{"gain_aug_db": 6, "hop_length": 160, "input": "log_mel", "win_length": 512, "task": "enhancement", "loss": "l1", "activation": "silu", "blocks_per_level": 1, "block": "basic", "nesterov": true, "lr_schedule": "cosine", "weight_decay": 0.1}
Rows from block 2 of a small spectrogram enhancement model, named by matrix and row number. Rows with one number belong to one channel. Each number is 50 + 10 x the weight over its row's rms, rounded and kept within 0 to 99. All counts start at 0.
After each channel's rows are labels from the 100 clips, of 14976, where the channel reaches its highest value: "top examples" is what is common among them; "lies over" is the class under the peak. Only what is clearly more common there than usual is listed. The data: two synthetic voices taking turns or overlapping, over music, noise or silence. In brackets: how many of the 100, against the usual share in percent.
# convs0: first 3x3 conv (model.mid.0.convs.0.weight, 256x256x3x3, each kernel summed), inputs 0-127
# convs1: second 3x3 conv (model.mid.0.convs.1.weight, 256x256x3x3, transposed, each kernel summed), outputs 0-127

convs0.192:45 39 30 48 43 40 36 61 67 33 38 40 45 34 62 51 36 46 51 37 44 49 38 58 53 45 48 51 37 55 50 43 41 54 49 40 48 32 37 39 52 48 34 30 67 44 42 46 45 47 50 55 41 36 34 34 51 79 49 58 59 50 43 42 61 61 51 42 40 67 49 24 46 35 42 47 56 61 56 50 50 45 37 37 62 51 53 52 60 53 45 57 48 60 42 52 64 55 41 80 48 47 54 58 41 47 56 53 51 74 48 39 56 47 47 40 62 39 62 44 47 45 30 23 57 45 42 68
convs1.192:52 53 35 50 53 67 43 48 45 42 67 59 44 58 27 38 58 34 42 65 61 66 64 33 55 57 50 40 45 40 42 28 42 52 58 46 40 62 71 43 54 39 67 55 47 41 65 42 67 42 40 49 38 49 53 40 52 46 32 65 63 64 38 38 33 28 64 47 54 45 35 57 36 44 62 53 72 50 55 43 48 43 55 29 49 62 49 55 55 52 58 58 45 65 49 48 69 35 33 50 68 35 46 48 50 50 38 49 53 41 51 13 44 51 55 54 53 49 51 51 55 67 53 54 51 44 39 45
top examples: background: none (65 vs 33.3)
lies over: high voice (33 vs 14.7)

convs0.160:39 41 22 40 49 53 44 44 48 42 44 42 42 57 27 60 45 48 45 38 30 37 19 56 55 44 52 44 49 55 43 63 44 47 43 42 32 64 52 48 40 46 43 66 50 60 51 50 45 52 54 49 58 46 42 57 54 47 56 54 62 49 50 50 59 44 40 44 48 51 37 58 55 43 51 59 44 47 52 43 43 41 16 65 45 58 57 51 39 36 44 51 48 58 54 47 43 36 65 49 36 50 40 59 50 55 39 48 45 28 37 55 39 53 39 38 53 44 51 52 61 59 35 49 33 55 43 38
convs1.160:42 39 56 73 48 45 45 42 53 56 55 40 62 37 80 52 45 44 55 43 41 41 39 60 50 35 51 53 38 48 60 58 38 52 57 42 33 46 48 55 27 57 49 26 61 40 40 63 46 47 35 49 38 69 51 37 39 45 45 41 53 53 48 44 35 51 32 54 46 41 50 43 54 47 46 42 61 24 50 42 54 24 49 59 47 56 54 48 41 45 54 29 47 46 54 50 56 67 54 39 30 52 44 48 37 48 70 48 68 49 38 38 38 61 70 52 38 59 39 41 45 53 46 59 59 47 53 66
top examples: music (74 vs 33.7); clipping (42 vs 8.1)
lies over: no speech (68 vs 34.2)

convs0.71:43 45 56 55 50 98 43 42 50 37 55 49 49 41 86 47 40 54 56 45 51 33 52 73 25 66 66 61 35 35 66 44 46 45 43 49 55 62 33 58 56 52 47 54 44 50 48 48 57 44 54 38 49 59 48 72 60 59 94 55 67 56 52 47 63 47 63 56 51 52 42 53 68 53 60 56 61 47 58 60 44 48 54 71 49 72 48 51 47 69 56 39 49 49 47 50 50 60 40 71 48 63 51 49 50 47 51 82 49 61 53 71 48 48 42 63 58 53 62 49 43 64 59 41 55 48 52 32
convs1.71:44 47 53 48 53 92 55 56 51 51 67 62 52 46 32 48 40 54 58 62 46 58 53 46 57 42 51 47 53 48 69 52 47 46 52 53 54 26 43 41 51 54 51 56 48 48 48 41 36 39 47 64 56 35 46 29 54 34 68 46 80 65 60 53 70 52 33 42 45 47 45 61 64 55 57 35 63 51 48 43 49 63 61 59 40 53 52 46 45 54 32 52 47 41 46 52 64 17 55 64 61 55 48 52 32 49 44 47 54 66 43 57 46 41 48 35 18 48 43 65 44 52 45 65 60 56 61 60
top examples: clipping (53 vs 8.1)
lies over: low voice (35 vs 14.7)

convs0.107:63 41 51 49 46 70 50 37 40 44 42 52 50 31 48 35 53 54 30 48 34 40 40 60 61 60 45 63 34 55 61 36 49 47 61 58 51 63 50 52 47 41 64 55 58 44 55 39 63 60 40 54 62 55 45 57 57 38 57 42 48 50 52 41 60 47 63 45 55 53 55 45 48 56 35 45 20 63 50 47 46 55 39 37 55 53 44 69 52 46 45 69 49 51 68 48 51 50 47 58 48 59 42 40 57 54 40 32 45 39 36 48 47 37 61 55 56 29 49 43 53 37 42 57 45 45 51 66
convs1.107:55 47 63 66 48 36 45 53 75 37 48 55 53 44 49 62 41 51 46 59 39 45 56 48 39 35 33 56 66 43 43 51 55 52 50 51 57 60 41 51 34 42 40 35 44 61 48 58 51 64 39 44 55 65 37 52 35 51 51 59 45 55 37 51 39 50 36 51 49 39 61 40 58 50 37 55 47 30 37 42 70 25 59 61 42 48 56 68 40 33 56 26 43 69 40 57 51 68 38 54 28 43 39 50 34 32 62 48 57 46 49 33 29 47 41 53 50 51 55 58 54 57 52 43 58 65 64 24
top examples: background: none (76 vs 33.3); second voice: none (66 vs 20.6)
lies over: no speech (65 vs 34.2)

convs0.6:52 51 52 49 51 69 39 37 52 27 55 54 38 37 45 58 35 51 56 54 56 39 52 56 43 61 41 52 47 52 27 48 40 37 41 64 32 46 55 45 59 70 37 50 41 47 39 48 34 44 33 49 50 43 43 43 54 37 52 45 34 52 47 37 75 49 48 56 45 47 59 41 57 53 55 43 39 64 46 48 46 64 51 28 57 26 55 47 44 32 46 49 45 32 43 37 41 42 55 46 45 34 49 38 35 48 48 54 53 48 65 31 56 55 53 41 57 60 45 55 84 64 48 49 60 43 46 42
convs1.6:55 55 56 48 37 38 55 61 49 43 38 33 54 49 36 39 50 52 59 44 53 53 48 24 34 49 53 45 74 58 53 46 50 52 46 51 43 42 43 60 50 41 58 55 28 53 42 41 53 55 64 33 57 74 54 77 44 52 58 51 39 55 53 52 26 51 35 47 49 37 38 65 49 42 57 42 70 39 48 44 66 54 61 69 37 62 60 58 62 39 61 35 37 65 39 37 55 57 53 40 54 67 58 62 53 34 52 41 61 56 38 54 53 49 54 46 66 68 56 45 30 57 52 55 50 63 46 38
top examples: background: everyday noise (62 vs 33.1); second voice: none (50 vs 20.6); thin (high-pass) (36 vs 12.3); clipping (26 vs 8.1)
lies over: no speech (61 vs 34.2)

convs0.49:49 33 62 41 55 54 43 55 38 56 68 43 45 36 49 54 33 50 65 52 55 39 61 48 42 55 55 57 39 60 45 68 42 37 59 55 44 62 63 51 44 47 40 45 60 36 52 37 54 48 50 57 53 57 60 30 24 53 67 45 66 48 61 42 57 33 52 60 58 50 48 61 36 48 49 65 49 45 55 53 41 44 64 41 41 55 47 55 44 22 50 53 35 64 73 46 50 35 41 42 38 44 44 36 64 55 59 52 58 46 44 52 52 35 52 43 43 61 59 29 53 49 49 38 63 47 44 49
convs1.49:78 55 39 48 55 54 60 49 36 46 38 45 62 45 50 42 54 53 52 59 59 55 49 32 39 55 45 40 59 40 57 54 55 43 57 60 40 45 57 59 51 46 56 38 44 55 52 52 47 65 49 50 38 53 69 55 75 68 58 46 63 51 45 76 50 69 35 61 66 48 53 48 48 51 30 31 38 65 53 40 59 26 51 58 67 46 51 45 32 44 45 50 36 40 52 42 48 40 47 58 65 47 56 59 59 27 40 43 57 52 47 32 55 64 49 60 47 54 54 75 46 38 27 50 49 53 57 44
top examples: background: everyday noise (63 vs 33.1); fire crackling (28 vs 2.7)
lies over: no speech (61 vs 34.2)

convs0.114:51 64 23 53 57 54 36 50 43 59 32 47 38 68 68 57 51 35 57 53 48 54 41 54 68 13 41 36 49 68 56 59 43 66 59 46 40 41 57 47 53 40 50 56 42 43 35 59 59 38 24 80 59 53 60 44 49 56 56 44 28 41 45 52 48 49 57 44 46 52 46 47 50 51 41 44 59 36 66 47 43 48 24 86 61 51 50 38 46 43 39 54 39 53 46 51 46 55 59 59 32 45 49 42 54 36 47 54 54 23 55 59 45 50 42 55 54 50 53 48 40 53 59 55 42 42 45 40
convs1.114:36 37 52 38 73 61 42 64 35 58 38 57 55 41 30 61 47 51 49 39 49 43 45 43 39 54 67 50 48 58 30 33 55 57 53 47 58 55 52 45 64 68 39 67 53 56 50 53 37 39 55 50 60 42 40 54 37 48 54 67 66 47 55 47 53 49 42 45 48 61 45 52 93 49 49 49 53 41 57 59 54 44 70 39 45 37 48 51 51 62 36 50 51 48 40 53 55 29 30 53 67 46 66 34 25 54 37 45 56 45 35 45 43 51 46 58 58 51 47 48 55 42 52 62 56 37 48 58
top examples: clipping (90 vs 8.1)
lies over: low voice (33 vs 14.7)

convs0.168:55 41 39 66 36 52 61 45 68 50 54 53 37 38 47 61 64 64 53 47 63 43 67 55 41 50 49 57 49 48 45 47 49 38 48 64 57 51 75 44 43 70 27 45 49 52 63 41 47 55 53 41 51 47 43 53 39 55 58 46 63 35 61 42 35 60 42 38 51 61 43 60 50 36 46 46 38 38 44 40 42 51 42 53 33 52 43 42 47 47 64 43 49 54 59 35 41 54 57 62 35 53 49 66 35 64 48 36 51 33 50 41 44 47 61 46 38 70 44 61 37 35 40 60 72 40 58 47
convs1.168:46 56 36 50 47 37 50 70 45 48 43 54 50 55 35 44 43 37 42 45 43 60 44 43 45 50 61 53 54 53 52 41 56 43 53 46 49 42 57 62 47 58 54 54 56 45 32 55 55 15 45 74 48 54 48 75 52 47 37 56 56 65 49 49 80 35 40 60 54 28 48 49 49 65 53 66 40 44 48 56 59 82 52 45 48 52 56 49 47 40 60 46 51 54 59 57 60 32 54 38 56 41 63 63 59 29 49 56 59 54 59 61 53 49 45 51 52 55 56 23 54 48 40 48 54 50 46 48
top examples: background: everyday noise (95 vs 33.1); second voice: none (56 vs 20.6); typing (36 vs 2.6); clock ticking (35 vs 2.6)
lies over: no speech (77 vs 34.2)

convs0.150:34 51 47 55 54 45 56 35 43 43 60 34 60 61 37 50 56 41 43 42 43 40 44 19 56 55 51 54 56 62 78 44 60 39 64 38 68 58 57 55 36 62 74 42 60 59 56 59 39 35 60 42 38 70 52 51 30 51 20 55 46 38 55 48 48 62 48 53 59 55 52 54 44 56 48 41 48 55 51 55 54 49 53 53 52 53 61 60 37 55 56 69 58 59 52 51 56 72 58 41 65 49 60 62 54 65 49 49 50 45 60 69 62 54 66 51 56 54 47 33 58 46 62 40 61 49 59 61
convs1.150:43 47 43 37 66 31 50 69 49 59 64 60 47 47 69 41 52 47 67 45 49 48 51 42 36 47 49 48 44 33 37 51 44 53 41 41 24 56 51 47 53 54 47 62 34 48 47 55 57 33 40 51 45 42 40 57 64 47 83 66 50 55 43 61 65 25 43 56 29 22 38 50 29 57 56 59 68 30 43 38 62 50 64 54 41 63 57 41 56 45 63 43 38 48 41 47 54 25 39 65 42 67 59 42 38 54 51 51 60 40 55 41 45 55 46 46 48 45 52 52 47 42 46 34 42 39 52 33
top examples: background: none (80 vs 33.3); second voice: none (55 vs 20.6)
lies over: no speech (84 vs 34.2)

convs0.235:55 38 64 49 50 42 32 63 36 59 52 42 52 50 54 41 56 51 51 50 34 56 26 47 53 43 61 30 58 53 44 39 59 55 31 40 29 60 53 49 56 36 60 52 66 51 47 53 61 49 48 63 40 46 41 65 56 48 53 56 60 43 45 46 50 58 60 56 43 50 29 26 66 53 37 39 40 52 37 37 49 29 41 45 49 54 53 52 49 61 57 40 41 68 52 49 51 53 42 49 43 70 50 46 29 53 52 54 47 30 61 57 52 39 39 68 46 41 53 56 55 48 43 69 52 37 35 40
convs1.235:46 44 46 43 53 40 57 46 50 50 56 38 57 49 67 47 54 41 38 37 59 45 42 53 48 53 39 57 30 47 51 37 55 50 56 37 58 29 52 55 68 52 50 54 48 46 44 53 59 50 62 50 49 53 53 38 46 55 52 49 64 49 54 50 45 20 18 39 51 56 44 29 45 52 30 44 49 43 52 53 45 36 64 58 45 63 30 53 47 48 51 48 70 46 58 40 43 49 64 47 43 33 39 53 40 57 52 83 66 49 41 58 60 50 43 50 38 31 51 36 48 48 45 32 39 53 57 48
top examples: music (90 vs 33.7)
lies over: no speech (60 vs 34.2)

convs0.134:45 45 56 54 54 43 46 43 51 46 54 40 48 47 51 55 41 44 48 46 38 82 69 37 38 48 35 51 51 53 48 43 31 38 59 47 52 50 64 62 46 51 47 46 43 35 41 32 54 50 48 42 44 36 41 44 44 55 40 48 27 65 48 68 47 39 78 35 60 66 44 48 46 44 42 49 29 57 25 65 37 46 60 53 37 39 50 48 43 48 38 45 36 54 40 50 48 44 14 48 54 54 48 32 40 39 48 39 49 40 54 53 50 47 41 40 58 53 50 45 47 51 57 51 68 49 51 31
convs1.134:54 56 63 57 42 43 57 55 55 61 48 43 32 44 63 42 39 66 47 76 54 44 39 27 68 57 59 52 36 55 71 49 54 51 58 62 65 61 44 41 46 47 56 55 47 68 67 46 52 56 49 62 46 39 59 39 43 45 61 57 28 44 45 36 41 56 37 66 49 49 76 52 55 40 58 60 42 65 63 61 38 48 41 47 52 37 54 58 36 57 38 40 59 58 39 38 62 49 50 59 53 42 51 42 44 66 52 45 67 47 56 67 49 40 52 40 47 55 41 31 44 67 46 53 41 34 42 45
top examples: background: none (64 vs 33.3)
lies over: child-like voice (34 vs 15.3)

convs0.68:43 29 55 54 32 32 59 46 56 69 47 47 62 40 44 48 32 55 61 53 49 80 59 45 46 54 71 51 34 50 54 57 35 54 48 53 41 40 54 57 54 40 58 56 31 44 45 54 49 46 39 41 56 52 55 60 66 57 30 49 66 72 46 55 47 49 51 47 47 32 52 47 45 47 55 55 50 55 38 43 50 50 42 52 28 78 47 45 50 74 39 44 47 48 57 35 45 42 43 52 38 54 47 43 48 36 57 42 57 80 49 53 49 56 33 44 35 58 67 39 43 49 43 46 51 56 54 60
convs1.68:60 47 38 48 41 38 46 21 54 59 45 41 43 58 40 40 57 47 61 48 39 59 51 69 47 58 43 50 49 44 54 48 58 51 36 51 51 47 40 37 38 47 54 51 48 55 54 62 63 52 62 66 57 72 56 39 47 47 33 52 47 54 43 44 62 49 48 55 36 70 50 61 25 57 54 52 51 46 44 21 56 43 49 55 50 38 57 49 52 35 60 37 46 62 43 60 64 65 44 27 34 54 61 52 41 61 48 57 50 39 53 58 44 48 44 56 47 42 59 57 41 36 59 49 52 56 45 43
top examples: background: none (65 vs 33.3)
lies over: no speech (60 vs 34.2)

convs0.252:55 51 49 44 65 54 51 60 41 43 41 58 41 50 37 53 44 42 38 62 52 47 55 61 26 44 38 49 54 46 67 36 48 58 47 43 60 55 72 53 37 53 50 61 43 66 39 47 32 55 53 50 37 33 45 41 35 40 55 36 70 54 49 54 52 61 47 45 38 48 62 41 35 40 52 58 59 25 64 46 40 73 29 41 51 43 52 57 62 41 34 45 61 49 53 44 53 49 48 54 43 58 49 52 43 43 45 54 55 50 33 30 46 38 54 34 63 39 52 52 42 50 54 61 62 56 59 39
convs1.252:57 45 41 55 35 63 56 51 52 60 57 49 55 78 52 57 60 52 67 37 56 54 42 33 43 45 64 57 62 31 45 38 53 43 53 50 58 49 58 62 57 53 45 36 62 46 64 43 56 43 52 69 44 62 63 48 56 55 50 56 51 41 37 45 31 42 62 51 37 50 28 53 37 47 47 34 59 48 50 57 51 63 33 46 39 44 56 55 50 54 46 53 39 70 55 56 65 44 32 47 46 47 43 51 47 28 50 46 52 66 62 53 63 51 63 63 33 31 49 25 53 44 48 51 31 52 49 52
top examples: background: everyday noise (91 vs 33.1); vacuum cleaner (46 vs 2.4)
lies over: no speech (67 vs 34.2)

convs0.13:48 68 50 58 45 57 51 43 43 49 41 49 47 56 54 44 38 60 47 60 52 48 80 53 39 33 37 59 32 50 49 47 45 57 33 43 34 60 42 53 60 57 50 62 47 47 58 50 53 40 52 50 51 41 41 32 26 49 45 54 49 56 43 45 61 46 42 47 50 40 51 61 59 38 38 41 48 38 40 40 42 13 30 53 54 40 49 45 52 57 46 49 52 41 58 53 35 41 55 53 49 58 37 64 63 44 46 37 55 69 71 52 51 50 52 52 56 36 54 34 59 56 85 59 45 57 46 45
convs1.13:48 44 40 47 38 42 56 53 40 49 69 50 50 47 52 40 45 44 29 39 43 45 47 24 55 48 48 35 50 45 44 51 37 45 45 41 42 42 47 77 34 47 60 50 48 63 27 58 45 57 51 49 38 57 56 34 35 47 53 55 61 62 40 58 61 88 29 44 54 56 35 06 44 40 44 41 38 47 64 44 54 35 48 44 52 57 54 34 43 51 45 38 51 53 38 51 54 54 49 29 45 42 51 56 33 43 54 54 59 51 44 56 35 41 43 49 45 51 54 67 36 57 63 55 42 49 56 18
top examples: background: everyday noise (93 vs 33.1); helicopter (81 vs 2.6)
lies over: no speech (66 vs 34.2)

convs0.177:37 36 48 36 53 45 46 53 53 46 48 42 53 60 39 59 48 52 47 47 52 44 55 50 33 60 55 43 51 56 48 55 44 48 51 40 39 49 38 38 37 53 48 53 62 56 28 50 55 57 56 56 47 44 36 57 62 48 43 36 51 47 42 49 63 47 49 44 60 39 43 28 68 48 31 46 43 26 55 62 48 25 43 46 48 39 38 46 52 47 44 49 64 55 53 55 52 44 52 35 49 50 71 31 31 40 53 41 54 44 49 52 40 30 64 43 69 37 53 41 51 44 44 60 45 41 46 43
convs1.177:44 63 51 80 49 51 52 52 50 63 45 52 45 54 69 52 70 54 52 56 60 57 52 57 44 38 49 62 48 30 56 57 49 46 58 41 44 57 60 54 43 32 62 47 48 33 54 60 49 50 40 52 60 66 49 30 53 53 62 52 44 49 50 47 47 41 48 47 31 35 51 69 47 47 78 43 65 57 65 39 37 53 64 41 51 62 61 78 46 42 50 46 44 40 58 55 49 67 49 43 45 54 31 53 48 62 42 50 33 46 60 65 56 50 67 57 52 53 44 49 53 42 47 52 37 54 52 46
top examples: music (85 vs 33.7); second voice: none (45 vs 20.6)
lies over: no speech (83 vs 34.2)

convs0.116:51 61 19 54 56 72 41 49 42 48 39 54 42 58 58 43 30 53 52 52 52 49 41 52 44 45 43 45 48 63 59 37 47 47 33 45 19 52 56 54 84 68 40 29 30 45 53 54 53 41 54 48 45 29 38 62 45 57 53 53 66 48 51 56 45 54 54 44 38 46 45 62 50 51 57 46 41 36 52 51 55 46 29 58 66 48 58 48 55 36 54 53 37 44 50 60 61 57 45 59 49 52 60 49 58 54 66 52 45 27 43 57 56 43 55 70 46 23 36 47 45 49 43 51 49 63 54 61
convs1.116:57 60 48 35 68 66 48 53 44 52 53 41 60 54 52 45 47 30 48 51 18 46 52 65 42 53 50 60 61 53 54 46 64 62 45 35 37 69 49 48 28 66 34 50 67 66 50 61 38 43 55 39 57 52 43 39 44 34 55 52 77 50 38 59 52 77 80 41 54 55 46 41 76 40 58 36 48 55 43 42 29 47 55 54 52 60 51 55 45 36 53 52 61 46 60 45 54 37 38 40 54 53 52 61 46 56 52 25 51 57 48 53 52 57 43 38 48 53 41 62 31 59 48 59 65 62 55 50
top examples: clipping (40 vs 8.1)
lies over: low voice (37 vs 14.7)

convs0.133:36 44 38 41 55 46 47 34 43 47 50 61 63 53 34 41 49 48 61 61 61 56 42 45 60 34 54 53 64 54 31 53 59 52 59 52 41 58 41 62 27 65 35 40 42 49 40 54 44 38 54 55 48 50 57 32 49 45 44 36 38 52 52 43 65 59 57 58 31 47 55 55 67 36 50 61 40 47 40 49 47 36 28 42 55 69 51 42 43 39 48 57 54 53 32 35 65 39 50 60 36 31 52 34 47 49 49 69 61 64 37 45 43 58 45 37 55 42 53 51 59 63 47 43 61 47 54 37
convs1.133:52 58 41 43 61 78 42 59 53 59 37 56 55 49 44 54 30 35 44 58 48 34 45 59 32 45 58 43 62 54 36 57 45 70 38 47 46 57 53 51 12 64 35 64 45 47 57 55 56 59 41 42 39 39 54 50 51 50 40 73 63 45 52 44 39 39 60 53 58 47 51 48 57 55 55 38 55 43 45 54 48 35 57 55 69 57 55 57 57 57 44 61 42 58 55 54 47 58 39 64 39 51 64 54 57 32 64 50 52 28 41 56 60 45 52 39 43 51 40 50 33 37 34 56 45 73 22 48
top examples: background: none (61 vs 33.3)
lies over: high voice (38 vs 14.7)

convs0.253:44 53 56 60 45 48 52 46 56 42 43 57 54 58 78 62 47 58 68 36 43 50 60 52 47 61 35 51 51 50 44 38 51 54 55 44 54 41 56 38 63 51 56 56 49 58 32 58 51 37 45 63 56 64 35 56 52 62 42 45 51 59 42 46 56 36 35 62 40 55 43 33 40 36 36 48 40 28 43 39 48 55 44 36 57 53 53 55 53 47 32 44 35 48 37 62 48 57 49 47 68 56 47 67 46 57 57 56 44 52 64 33 45 64 46 51 47 61 45 61 40 33 51 60 46 47 41 43
convs1.253:47 46 58 35 49 45 44 55 42 54 49 38 44 46 47 50 46 42 43 77 56 52 51 38 63 47 52 45 56 37 54 50 50 42 55 54 47 49 62 64 42 39 49 55 54 41 68 43 44 48 67 38 47 32 44 54 55 39 45 44 53 50 48 69 41 28 39 64 40 35 40 52 51 53 73 57 65 67 46 47 51 44 52 61 42 28 50 35 37 44 39 48 73 55 56 63 56 40 51 42 37 58 48 53 47 30 55 37 54 67 42 59 51 45 68 47 43 47 52 26 44 60 46 38 52 52 45 48
top examples: background: everyday noise (95 vs 33.1); rain (87 vs 2.5); second voice: none (43 vs 20.6)
lies over: no speech (72 vs 34.2)

convs0.255:41 65 51 45 52 54 47 53 48 52 63 39 55 50 56 54 46 51 49 41 45 54 61 52 54 56 52 53 51 44 45 43 30 58 34 65 45 61 34 47 53 32 35 37 50 35 32 38 50 52 50 49 40 46 44 40 56 72 59 50 58 60 54 49 55 52 66 49 40 54 69 45 44 61 45 33 53 47 29 52 32 44 56 49 47 45 50 47 52 46 45 52 55 43 39 45 69 46 12 60 62 60 52 40 50 49 37 50 59 50 40 49 51 49 51 14 53 32 54 42 41 52 59 57 59 48 46 62
convs1.255:53 40 42 46 43 43 61 64 53 35 46 58 39 48 45 37 57 46 60 52 41 46 58 09 45 56 52 46 44 26 65 61 56 51 43 48 52 49 46 50 49 42 43 17 53 55 62 42 44 33 58 44 34 45 55 50 43 38 48 62 54 28 52 48 46 61 52 56 45 47 26 37 43 50 53 61 59 45 56 50 54 64 55 49 44 47 52 57 35 46 53 47 39 60 55 51 45 52 46 49 26 48 47 62 35 41 57 42 34 46 56 44 41 47 42 54 38 48 48 12 45 76 41 38 33 48 57 50
top examples: background: everyday noise (63 vs 33.1)
lies over: high voice (33 vs 14.7)

convs0.137:44 60 22 49 46 51 47 35 35 62 42 42 43 51 54 56 56 52 48 47 49 51 48 39 67 24 26 47 62 60 40 63 47 65 60 48 45 41 50 53 42 45 44 46 81 49 32 52 34 59 55 75 46 40 44 52 43 70 66 38 52 44 54 57 45 65 45 48 40 52 48 58 39 38 37 61 46 43 44 48 35 52 22 57 48 40 58 39 54 50 52 51 51 58 44 48 60 45 58 52 47 56 48 61 56 54 30 39 50 19 36 46 59 32 60 43 51 60 45 53 42 49 52 48 50 33 40 49
convs1.137:56 52 40 36 54 44 44 71 63 53 25 54 43 40 41 51 64 47 49 53 63 57 59 44 44 68 58 43 41 34 39 48 52 55 49 52 44 43 64 40 25 63 52 52 35 52 61 45 36 52 55 56 59 52 46 48 42 50 70 54 54 68 45 31 47 32 46 64 56 56 47 45 98 56 65 47 62 53 53 56 56 50 54 38 39 42 50 52 48 62 34 55 34 47 40 55 45 31 35 38 46 49 63 47 55 56 45 55 42 46 42 38 64 51 61 56 65 62 56 51 54 55 41 77 66 51 66 46
top examples: clipping (86 vs 8.1)
lies over: deep voice (34 vs 14.5)

convs0.234:59 47 42 42 70 65 63 45 47 46 52 46 48 45 75 24 52 51 43 77 42 49 48 44 42 50 54 44 51 44 81 45 56 48 53 52 56 22 31 56 53 47 60 49 51 43 49 45 67 44 46 59 47 50 58 53 43 46 55 56 53 38 46 45 49 43 51 54 54 53 48 43 48 49 72 49 51 55 42 46 54 59 49 48 47 45 28 49 39 57 64 13 45 45 54 49 42 68 55 66 53 57 43 41 46 57 55 48 29 54 47 99 53 56 31 54 53 50 52 23 53 45 52 47 52 53 44 52
convs1.234:45 54 45 97 33 57 48 49 52 50 58 48 47 67 38 50 55 49 43 42 47 59 48 49 42 58 42 47 58 45 56 42 48 39 38 48 44 87 66 53 46 47 44 39 51 30 48 43 50 18 53 51 56 56 44 50 53 52 48 53 57 30 45 50 40 49 44 56 49 57 49 51 58 49 29 32 39 50 54 45 45 39 58 37 46 62 49 58 54 50 54 49 74 52 59 46 60 42 39 40 41 41 38 49 55 46 53 44 49 47 44 50 63 53 81 49 58 43 40 52 50 44 54 50 61 47 47 48
top examples: background: none (89 vs 33.3); second voice: none (78 vs 20.6)
lies over: no speech (96 vs 34.2)

convs0.82:46 61 55 48 60 53 40 36 37 56 50 47 30 46 41 51 59 43 59 49 60 57 46 49 36 48 50 48 54 56 24 51 36 53 41 40 46 53 40 49 39 42 52 47 59 51 55 35 66 49 66 50 41 44 50 47 37 47 53 58 58 41 48 59 54 49 52 46 39 41 52 58 51 35 47 63 52 46 42 21 48 58 50 38 67 55 42 58 59 37 29 30 45 56 48 47 49 49 54 39 48 24 41 38 44 53 39 43 45 44 40 54 44 26 66 51 52 39 47 53 63 42 63 57 56 52 45 47
convs1.82:51 43 56 51 22 36 51 80 51 41 51 43 70 46 45 46 50 34 45 50 52 53 45 54 65 55 51 49 52 56 42 50 50 42 59 55 46 42 45 56 51 52 51 49 62 47 50 54 69 46 37 39 60 71 56 38 58 51 51 49 35 68 55 63 44 57 47 42 37 50 72 53 54 43 46 61 44 50 42 48 71 57 52 56 39 54 63 44 30 50 64 45 45 50 45 47 59 63 54 60 49 74 58 43 72 45 68 41 59 47 55 57 49 47 47 49 77 55 44 51 35 57 51 39 64 60 49 50
top examples: background: none (79 vs 33.3); clipping (25 vs 8.1)
lies over: no speech (96 vs 34.2)

convs0.102:53 37 40 51 55 54 56 42 62 51 54 67 55 69 39 50 32 42 75 54 44 32 19 49 53 57 54 52 29 48 46 49 45 36 48 33 37 51 31 54 37 45 42 55 63 59 53 41 43 42 49 53 62 55 58 40 63 68 55 54 45 48 41 32 50 44 46 53 41 54 40 37 57 53 46 46 60 46 55 56 57 64 17 36 44 57 45 40 48 49 58 58 54 47 53 42 59 63 34 40 59 68 54 49 42 49 40 62 42 69 40 64 52 55 57 49 70 63 54 52 52 42 53 54 19 46 34 40
convs1.102:44 33 46 58 37 47 52 57 59 57 48 35 61 40 48 73 49 26 53 35 55 33 35 60 36 40 67 52 69 64 46 52 52 49 47 35 18 61 53 48 45 41 46 37 39 41 48 37 52 48 63 40 53 48 47 53 37 49 37 54 70 53 35 55 49 30 50 47 37 35 53 52 30 31 60 49 39 30 47 37 36 51 66 68 39 46 57 42 43 42 38 39 48 59 48 50 42 48 58 53 41 38 56 50 40 50 52 52 42 41 53 42 59 52 45 38 37 61 38 47 44 54 33 59 56 52 56 48
top examples: clipping (25 vs 8.1)
lies over: no speech (74 vs 34.2)